config.toml
dataset = "larger renderings of crowded toy scenes"
image_size = 96
num_classes = 12
norm = "rmsnorm"
parallel_block = false
inner_norm = false
layers = 6
loss = "cross_entropy"
lr = 0.0025
beta1 = 0.9
batch_size = 64
warmup_steps = 1200
Rows from block 2 of a small image classifier, named by matrix and row number. Rows with one number belong to one neuron. Each number is 128 + 32 x the weight over its row's rms, rounded and kept within 0 to 255. All counts start at 0. Numbers have three digits each.
After each neuron's rows are labels from the 100 images, of 14976, where the neuron reaches its largest size: "patch colour" is the nearest of a few named colours to the mean colour under the peak. Only what is clearly more common there than usual is listed. The data: larger renderings of crowded toy scenes.
# gate: MLP gate (model.blocks.2.mlp.gate.weight, 768x192), inputs 39-77
# fc1: MLP up (model.blocks.2.mlp.fc1.weight, 768x192), inputs 39-77
# fc2: MLP down (model.blocks.2.mlp.fc2.weight, 192x768, transposed), outputs 39-77

gate.286:115024108081141104137117105147146173173117148127147129099092078196115158147089090141098156118117162115106176108129099
fc1.286:066133146126140175135108119104149094127115109068155188127161114187160186211121098142190152099125114121140114095118116
fc2.286:128203109111094086128109142085149144108125150156155148135154128138096173195146122158077113191079153109132106135141128
patch colour: pink

gate.141:065140105136172143097140046129132137135097107125148127123101176103174165121124105136172151124088156152136095107089138
fc1.141:158121157158174142145184131120062136177181134165171151199077091100149117126114149158107126199104131100098143178098126
fc2.141:105130144209110102136141139073145164114058077137069095148089148160065182112140107086099152142114087116099096091220094
patch colour: black

gate.34:108086136133151153178156038144124123153121151072119134111134135147143152150113142146134157086060127180128090083146133
fc1.34:137070084083065114112117093071178112148125090091132150182154117122067126106141127060121094131157196151101127153140144
fc2.34:147093144144150098152117089062170103143102136184100097093176153133115123129182130177141186112091123174117195050128093
patch colour: orange

gate.152:108107124095130081115121118129182154179158158182179136155131151153137120138184086145075177102210105085148123144166140
fc1.152:155133117145102088072165111115147117113112129157194165097150132197107111091131107103048163132161159182142138132146117
fc2.152:125140151136182093124168142121154130098042116071156134092085144146146087134092148109196155164205189229124203085144077
patch colour: black

gate.345:145129119152152117146137123158115070131171146080132084145034056093164124128124125118108080128137069050123116157119122
fc1.345:203161150097120134155069159126161100190134119125174120198149127125083160196191125092156148209148114160149150140131119
fc2.345:135053139106119125156090131162083131115124155156114145091138109126219152110108122202138116089128126121146152098149081
patch colour: green

gate.140:108062207128120108106144158119085074143141140087111099122105176040101107132091095165118156075147151138150159130146191
fc1.140:132151153126141184151173207180154166116116128140115146121109110088146097145213195145116156136100127135096134119138115
fc2.140:102168138118126156142143057104112094151150096114068070098116143122118118133116132119136133041112122144114153129136089
patch colour: pink

gate.282:090132134112155133115172067154157177169142135114065123098149116166191145153160149119120181117092139162102164124094161
fc1.282:124151073114121143122110152143179171094099123181109138124144125150068135099170138075109098153186131117102122101128123
fc2.282:097177140115143083121089125069140163110109142175111129172191172121122146104115136147126120109099066172119137086164137
patch colour: brown

gate.226:062103139112110157130126108102141168155100152199104151148152117095090094157149113118110151124149166141143094125115136
fc1.226:166147081133165112156069099064175140086145072104079095043174162179175152139119123065117106118132086112090102080143150
fc2.226:163067122144177064147130130101138102079169164057080121111143105138157079090114175093109138075134119083119126172079069
patch colour: black

gate.360:129121114106086125057096095091116108063098136130115082130145145152122140148141090069110101067178105172105110141125111
fc1.360:111119158126122138183130142129102122150111136106076117082168123136161158183141132087103085091141159166122132112099154
fc2.360:114156101130157091140135132089135105132090183080123132082110091057080140093096092060144169155114160136111101158069119
patch colour: orange

gate.161:121118120137073157110154108142151138115063130072113187136104105079093118105098103115120170161158180131155125136140138
fc1.161:101158145151163127117178133135154136115119122112116085143114158141078158112107164089112115095121122142119086109151150
fc2.161:161114102133122165150132095092087120139108163166140158157097116119097121119124117177151095130170107133144117144107097
patch colour: purple

gate.536:130162051126115140168084128178096162064116089165107119148112146144069116139151128113136139161103096116137074182129123
fc1.536:100143112135088182146060121154141162122144108155129138133077098160123120103107104137050159160080125095153078124139141
fc2.536:106119144169189134075148111129094151174092162069129049115078095119155094130135077103151122141145165180151146110118180
patch colour: blue; cyan

gate.646:209162107106106114186143136111153132131117087143138109137074083090139144098177140124124165088134101125135166141129131
fc1.646:080075096130118153208200137140156143180130141135118083148138157128127089178082120114092138154116163087098121127113105
fc2.646:119161165110101215118063158201096098076114106058069130137151126106124143110104133117151090147141069153130079162132089
patch colour: red

gate.708:159089145142159116170211110135127121181051117134125150123135135174097175171125121146114149163068121167123139083177155
fc1.708:144173119128120105084160145106153166124187091117119116123124096097128082159142131119136157109086139122121150140055104
fc2.708:132155123143125160121113140142125198211131130134099152127179160132113126232207090093130128099156114130143162136133142
patch colour: black

gate.632:130141140168219100093134181120175138099135094119151163089119082113122087170136118152139184121128145138098154159134120
fc1.632:126087161107199147152130111155106130183119119046181166122042077165154085127151196172144138101132177179134161115110132
fc2.632:103117108131099160163094111093140099112168141158116136109197145107101152096156135094094131135120121109152104123153121
patch colour: pink

gate.219:119105123151069080162149137097158068096191137151172114143110145126170101107052151145087101115129146153112073130108162
fc1.219:109130167111163147092140138120104134149114144082132134131114098063089098150182128091164126075136148109135152110081123
fc2.219:160108118126153146180110097094109118119162144145205196164130147107134122014106122174119102104124172108055157179111100
patch colour: white; pink

gate.228:130143085143071143088138129149157122095122142163127119163104115137120130091115110117116161154104100149124119201106113
fc1.228:158149135115101094111184106120143135120089106139157206109152153087130159187061169190160136115135131163084139128113138
fc2.228:124124100109098115094126099108137109170092098153128187138106147135115084192093072137154115128146114102112179085137073
patch colour: green

gate.563:098055122113151072130143143095127117174179139100137126093100140089113110144115058165118137122121151117084107091101130
fc1.563:103119154137149113145195164157099163133128121085090203187168126116099160161112172148160131136153126162118145143176159
fc2.563:146182105137157119148089100094184070161183134093161151172135153134151161115127199135105144108164131143119153143109095
patch colour: pink

gate.667:109103150127135159135190138127074118087083148098114109071158157139108132127181121146208143079173160200154113132158136
fc1.667:130102157149178162120097116173083143110099161121126075082098121098157171095155139108173136132135113121182127119140109
fc2.667:144161088145090087149148154093161177087108110119121159138118185123084117159081116110107169123153075190125136171112166
patch colour: orange

gate.108:096186083048143105121123127119174118155214097147128141141081100105202166090088130169115118140150086132121151062097127
fc1.108:144084105190162167123142135165156186134100101145138163059184122185135113115150072132095175132089120103156160143178120
fc2.108:095156127082114119156147107158110136129106092085127126102102128060061150142055182153146130097066153184113141097145158
patch colour: blue

gate.618:157099092156176135091129079164124105076085073144141178078106118152142096087117086140147186150148133189114100115074155
fc1.618:133178114089063089161161174098162144166141119107070107158155190109139077158158081049107135065158106128114167169168078
fc2.618:125127125150116096155132173106085115076072148128093099076133182109117136123081120154169097072184150166101135073133119
patch colour: red

gate.95:165083109099100164137126126164164104154111130129147122203062144089128131093134161136132123121100167154109161078125150
fc1.95:147092132114128107137121085144137117141102118119118101148113128125163095134102153122128103199142162159109186118134147
fc2.95:119099140192118191125181169138076068135095118156101120099077070133139122082160076143143128114138114111097096135080107
patch colour: pink

gate.250:122040187126123143119107112144072107131101141093183146151026148108126080098133098113122119110097148178156167141180111
fc1.250:121117165138121090127150123118083083129129105184123129132185132117126090137125071162094102180134099102143163122102138
fc2.250:117114150125176166139108154092057132146055152152117099146169106119153122167148108153160116077138145155089112095108133
patch colour: orange

gate.702:126105150160113078119184101137162108135129129129129114119153092142151137111131143113122161096137126117125113131132158
fc1.702:114139126156115151120144121172121156172112133161097129101144111121155144089103137124096126165112123114138128196169145
fc2.702:147139136120107141153121162112107164151132149142096085141073103153204130117133065122121107149121092131079137074106131
patch colour: cyan; green

gate.542:120172146118146112107111049089110116138087198122099121132160113096123165148104129143170112101186108132213118133130144
fc1.542:134075120152087162149148151107111126120169107126156163073168162116185148065084144115120135105163154119102080124109124
fc2.542:134111096098153125205144089100128170133155139115190178133102129147171076141104145147110118110150122096106153120129132
patch colour: brown

gate.389:046153118183155118118167123162131170071118135210114122124110147110108076130121138110110159137079130114105072159141128
fc1.389:136111167135124177080088162112106120121119154134201074126174152143166117160119136135137113118096110089152125156164123
fc2.389:098107083103112159158160121126089163197152121128148184094082174108143143108166121180186107121171116170120135090069115
patch colour: purple

gate.505:096126149156127143121135062111107081142103064145136061093089181145155102091076123152119174156121116139196093109078140
fc1.505:170128106142136142119123146112107122053102149133138118080155122160096098159151093122178130100152108141152167122122159
fc2.505:084082110107137144086114090116145162141134098102093132112152093088142094118102125137099164155115075097120154193149106
patch colour: green

gate.718:125196095131137106113143182136168116094125177186058146120166131153088117124154129115141196165179121127112089124133135
fc1.718:098160157113106122132158113115087135124122171107125097123115085213149135126077174169160160130109130153121071143108140
fc2.718:142124098127154128138144153094150130118168123157180114173154180170102127091094100085087139161123132144178067069088159
patch colour: blue

gate.225:125160130134121126053149090128111089094142134118098116108147135097120108169192130177112168143206144106104144114129118
fc1.225:153119169099097115191150150174177139113139106075183075128103152140144120113136125084117141095119121132162135204092160
fc2.225:144162103164196096125156086142124035073129100097092143136092150167093148144110047150153155160144153140123167102152140
patch colour: purple

gate.610:090171125147152071173144125103134129060081119082068084076099148136126144144072147105173115108101124175079122077141169
fc1.610:132095081085117190137174117188143136134153089125132193192114120138105085117152100069100134132140137100132157207113082
fc2.610:186173162124103121110129147104117123059072167110146078128125172179134091154118150134134118139175115194136142071200112
patch colour: red

gate.42:120103149144143143139108146086190159102113109080144117146137053114043153167135121098090141133169175140179118098160119
fc1.42:114087099126137138169157124121167060153102122192142093188059148077071178138072120117084106079120151129089111086174128
fc2.42:161103094141109145066148111179102121123090101155131143117053160142151099130109129152155121070140124179172143174128154
patch colour: purple

gate.404:125165150215110087155115167129120112190093132181126187153077121142170198171082173174130105136130173173138184131059123
fc1.404:122160100116060150142097132089135102144159148176149179183157125165153123181140060120122094057096110114153145164159113
fc2.404:067118123133169160124107152123147159113121149146150155077147135204085169094126110123136174201158157153141112132162153
patch colour: green

gate.395:138179129078109068125127127156107113131158172131145119135148109128180162138128149137106111123172147066152138186056172
fc1.395:165081134107184135134099086103146109205159136080131135148128145119157088110102122174109071132081114143055130147112093
fc2.395:118133172168131078137102121128071168072105120129106116144083166150094076159086146090165178147118099139110121159125159
patch colour: red

gate.420:102107123113108187166102181112162110132170121104239104144207145181114139099140130162103159135135105179114146126101143
fc1.420:153116120080123136099103173201112106130155104152124130113202164138180134117133093149191096148114123125131113115120128
fc2.420:074171059106158117183089169171132171114173130150139177127104174177096153106093080142067088083116138147078176173101072
patch colour: brown

gate.19:101167171147095106103092121134123082136108112117084115157091083163060136137152142101104092119120093135103114129103141
fc1.19:082140132107190127101128107092152123074121133161191133078143085119139118033092125186149122161150142107191104141117107
fc2.19:157109092096123098142158090096150175156087120093154127181157158095108068153139162109125155153090124190133127104100136
patch colour: grey

gate.601:164099144121144116085142099054149154141080109133121119131134079102133177141142112145141160077152091123158112062090163
fc1.601:030146110130163142105191177125133088130144153186132155115120161140116128131104156117151104143178135105144111153144157
fc2.601:118097123098077210150072085111131153150099141084155114079131099134073099156138124076117125108221153121103124116159101
patch colour: red

gate.689:194146114134127079121075151134148095111145157208176107117150088133134139132208095128169117114157141134109173158080149
fc1.689:152130153141111147119135187155095140177111116161113147157028128161122139113149152116137151132175075146129115166114164
fc2.689:164162131100107123092115196161161144190145141096183093135126174110191109161175164114139131130123157124098126057109095
patch colour: black

gate.591:106124111176143146134202138167152132115142134166108082166076094123096123105097153072095156124050170094107131143177116
fc1.591:106102103127110135093098116140175126132164161139107062113159149130163121113087166124089153144138165065128153137127143
fc2.591:091087117115089138091120116126084128085141115145184205145099116135162097137086115128189125152110106139100131099055106
patch colour: purple

gate.257:135125100198163127159166096173102154080112097159071142109127102124108157107193137102105087090157115064118117169111177
fc1.257:142135039185144161166124141162133095123177137170120162126032131102124134159145117109115124136135120107100147122012157
fc2.257:133100122119070132171168116091150130171110126144170132183125136085133138162149128088179111100161113128139096131086132
patch colour: green

gate.281:111112099045107110156102082090172128143133105147068147157106105134099123125091104095138120103141089116086115122107112
fc1.281:065116077131132106067079128084133104132119096041124108083100104135109100113120106122171090088120106157138082054106123
fc2.281:202135115161162156124195147120099134148097191151136095076136109119119170142117137153191103134154166157142157133141138
patch colour: brown

gate.562:131062113184109157145112098128133133119121095145120134134105174096097216064145143120122130114117167129097066097139118
fc1.562:151079121126147096108140161115135119142126114130073110122145175081171135104123115133075124103180101143106153097118096
fc2.562:113120117105134130141154170078144149093174152128128173100146165135134160133122071156103123118104172107119117064163151
patch colour: grey

gate.756:142192147175144074145062122102120095165079135114083116115096114148114175175115092111149137134177108113149183084098110
fc1.756:107087131115080164167173062127165145108153075078076191127186157142162098150102113111116165083136173117111166089139157
fc2.756:127167105160144149113120153120137150136112128190187123077070142183119144139098214109143114200129080098152120170173112
patch colour: green

gate.721:135087078143138126140163105138202129128052099132058081137069084081106103064125125048063154113137140155082154126145149
fc1.721:130139147150176074138142142154121117119116135095173179164131134147144124148170164142153126155104122148122095100132130
fc2.721:119099076135105097091064133137192109137113145166095060102140135126078157126154144055068138126141146149105127138146146
patch colour: purple

gate.151:127121124090104151228222096161178144125083159147120141120147144128079128111134106153175206190136196141073145136118127
fc1.151:127134142070146132163165107139151138109134131101144167111101104095146086193156068129169174170136154146025186109131127
fc2.151:090127176118157144094118111096060129165139134114084100156149101066125162131117117182130027070122106057110068103148183
patch colour: grey

gate.154:080116120114049165118116153124109151160153042093143119172169193060176079096127143143092142162087100125120141091135143
fc1.154:107145113111114093037142186107173100095137112115137110180111140038151170201145091090105131118117065066150119167148143
fc2.154:162175167096067152152101111138163116099155091127156101145184085109130103165184109084101122111150069107186110166111206
patch colour: red

gate.81:181104104155164063133133130181083167136100096097108156052132126166128114167135134173140106160117109176139124097073162
fc1.81:124124127072127114157123165155163151133145061196135140119127082169114124138139048092174187143142107127190171112086129
fc2.81:094128092129138118169157097134188138163156148082134104186131137103132131149143199143114112121085134162077108091105097
patch colour: purple

gate.469:124057139094068158140172155210134117185099128110128123134138180123139164057175108130173153127123093135171081140181145
fc1.469:157084049172122136129157098069177121089143124150098133126162159099115148113098117114069170143120136108146148101141166
fc2.469:145103107135109114152150126085108099147137101101158089105111096119115186122080143123137107117095169152157236118130126
patch colour: brown

gate.49:140103084121107031102134122087133216139109111159161122118128164147169152108126132115118115165113193151150120144134148
fc1.49:130135115117121191158175133160133138086147120100154147121137135033059085133109197111163112160132140097083107157132095
fc2.49:165135134154162121167129107154107106184123125142138059111130125198141221112130146145119102098122141205126107094157046
patch colour: pink

gate.476:086110112136119131121141157150135109105130206088140132091124125075075116156109144139152132072076200116142095169090104
fc1.476:097053155119109174108172153165131118134172159115153106138130091051115139143139123098178102109189133063125101138113123
fc2.476:143133137158165107121156139155086058126068094123150116119131085187151130125076105118164118166116120191132150124132178
patch colour: black

gate.411:139174119088149078133098138129166187130134127090097123143055091116102095169118132102146151168148119149129161110111112
fc1.411:178091151137039139175097165149117095163126106129152131131182196151132088174150076141082107124141132168128129084158152
fc2.411:090165111095141098213151155111140110104121105160143119149131092085151163201114185111149135083119089095096155157121091
patch colour: purple

gate.243:095137227171127153126120090102140102108081139130140138075110183144134161111149136110095165080143048158116134139163148
fc1.243:178146100161139095126141146204115138127128065145054148124080146154137112111158173160101168134101170145150115159079124
fc2.243:147069138155089140127150079124069126145120121143124140116100156084109142076120122124180062082176145157158124107095178
patch colour: black

gate.158:150098141161118174116106138136088111114173124169150100073145148098229142114192131136117153110120151088149094097137150
fc1.158:156074085097129158169137123139118123092122088143134081123129138105128125125154104096075116082136151136101068143106128
fc2.158:129104167160127119154116170072105149120173129083142130125136177125225144123163144179096128206117099123149129124128119
patch colour: yellow

gate.540:127164134141098130163157115136104143145153086164163182167138100163072125134099120139109097131092136112145132130118156
fc1.540:102140171122155170071197154159128103097161136071104116116100164144143119159117186153150155115123098161108119124119139
fc2.540:146115137092128106163118063111159181155118200174089130156115118089091190110124146176098116120086128086150131129138077
patch colour: purple

gate.157:125093128113098170061097130128101125175121129075123195135162132086133125097140103161117097143116117129085100171128137
fc1.157:104103127116150116205110162139115151103137143087123122178115092133164137054086200100128081165082131154112077158122120
fc2.157:146112112116125111133155112140177093128200119088102136120137194120103084152194142154082144119107150140176131202147174
patch colour: brown

gate.672:096112109101105133156165120193122135120125158137091104105065105087079145136063163102142124113116141122115120119063133
fc1.672:075130187166200122107101156063064104135086093133201173169145081097107106094143128156192078172103162119199133154151118
fc2.672:132120114111062074116104133127142102104146183115116140131160159131146143146102105104122137091143133080134195130099126
patch colour: white

gate.579:131121052131098115195122034171134170109105128139095114093150082121146133146124111110127119092085147086148131171126117
fc1.579:122134184148185123088117214094101100089144142110134130175091172130081123103144125132167120147165125130113123120116126
fc2.579:198117055118106101100108076155114203113108152200151112136130112121119130179109114132118082143128114135157172147131040
patch colour: cyan; green

gate.432:129114114097130135131138123062134105146083119159113151111109070145177147141108128110117137127176090113084089124110150
fc1.432:156137143152083125121108134081181155125142111161213164136071166203164095114172107097106164147100117161140128109094139
fc2.432:172143137168167129121131104101159074123126106119175158109145160170083177136048075138091131132129123131127145139153157
patch colour: green

gate.351:155160123113109122107149134216133126121165136146111101134102140164177097160070099179066148132143125086117107138175145
fc1.351:114123106080175165154104160147121120186145153190164119132122120111158098125161095121073147105131134097147072114148118
fc2.351:096127140170208104165117051124131142078158106119107118132145117066172146104143115150122126156165143122079152124143170
patch colour: green

gate.519:152116137176111164095116108124084116135161108139129148102153076118082113104218093106097066131121090113156099151142087
fc1.519:112135105094077119168186159093143120088118138173097166172067140138096084073159067142066125089169104120151120129117118
fc2.519:067071114168122133134158148143138063104140091095056155142069144106179136151087125129177115085132094149103104135083126
patch colour: blue

gate.342:051174203120132090138120096133152104138070153110101100113105150106116137117059128147135187150112082166131125155088149
fc1.342:095097128120114131102136115101126131181109095047187071114141118163195142160071082100082107119122084149119136128094156
fc2.342:126092089135147172183147083116109103142119128086122146095071129118133087133115176140095143102164141188142137080100093
patch colour: pink

gate.556:171125115137178137122101174168099142092137147109121130065113116140121012160139108118131076105152167098133089180071118
fc1.556:145130132133134109147158177140092118070162096120213162187089102156092146149077109155149138130171101123149104142095078
fc2.556:178089140149151093099133163132070086075099156153161094121078102162143092093114181156134129105095157126112173067149129
patch colour: black

gate.61:093128095063164115145149107173146121135124121095192105106138135095180126136113080145102114106101126161091132071072112
fc1.61:117153120163096157135110075173141183178080081177105147136197114037156134130139107059101164125088116100179157128169122
fc2.61:165115073118142129129061203144121133186140143128117162096135145111091078130111138166154155087107111175063166164077131
patch colour: black

gate.30:122061128112117179127103165116178085101173183127135130130124127080111100060139172124095102137147112087091057108168119
fc1.30:074128142110137164123153155092145152097105146155132197073147165124077163170141072127132149147219128157186089118161130
fc2.30:106181116114090151185094142150157087117129127173155159121115126072081112117158202127123166102143124129108102138149173
patch colour: brown

gate.350:110097092176123129140167073154111072142163121143126195084140163092195084076092036165103113126095117151205090172061152
fc1.350:091132125152158112118168101164123128132168166122111153134105111192216087105064123158095108168113108133135116186065117
fc2.350:133094119111100114149128116108120141118087126158064047112140075145120132123123109073140149101170091162112176108159089
patch colour: green

gate.265:127108114106093126109077073065183115103173132152129204092124124167152150106093102135156165147121122132128148086136170
fc1.265:108123119104120180115144151148061149124115155162105166085124080125128096097135178156163084169154090049141139182034170
fc2.265:121144140132119179177156082098130172154139135060094144124189117107059125152145176107165164125160122143194093086131126
patch colour: pink

gate.526:151139099123105130114135114115200152093122135191166155104175155109136171107150131091077145168099091138173098154192157
fc1.526:164121202171142116127153144127082123110159082098112088124156117177128098210082081117171140108200129149153150144160161
fc2.526:149158162142144130207164144127166176130125136107100101157136135141137133122107136118116135147117145114143121086157045
patch colour: blue

gate.23:108181188139139083154171083096115120154128104180067137143103119132119120180169102125201163072186112151170134111090132
fc1.23:126123174217130177126112156119107121088154127078138109174087164169099052147143108127122166109098124086154141190117136
fc2.23:130145121112109081092117103146128101143129078161173126104113119074047094147111090109099108115116102107084127107134178
patch colour: purple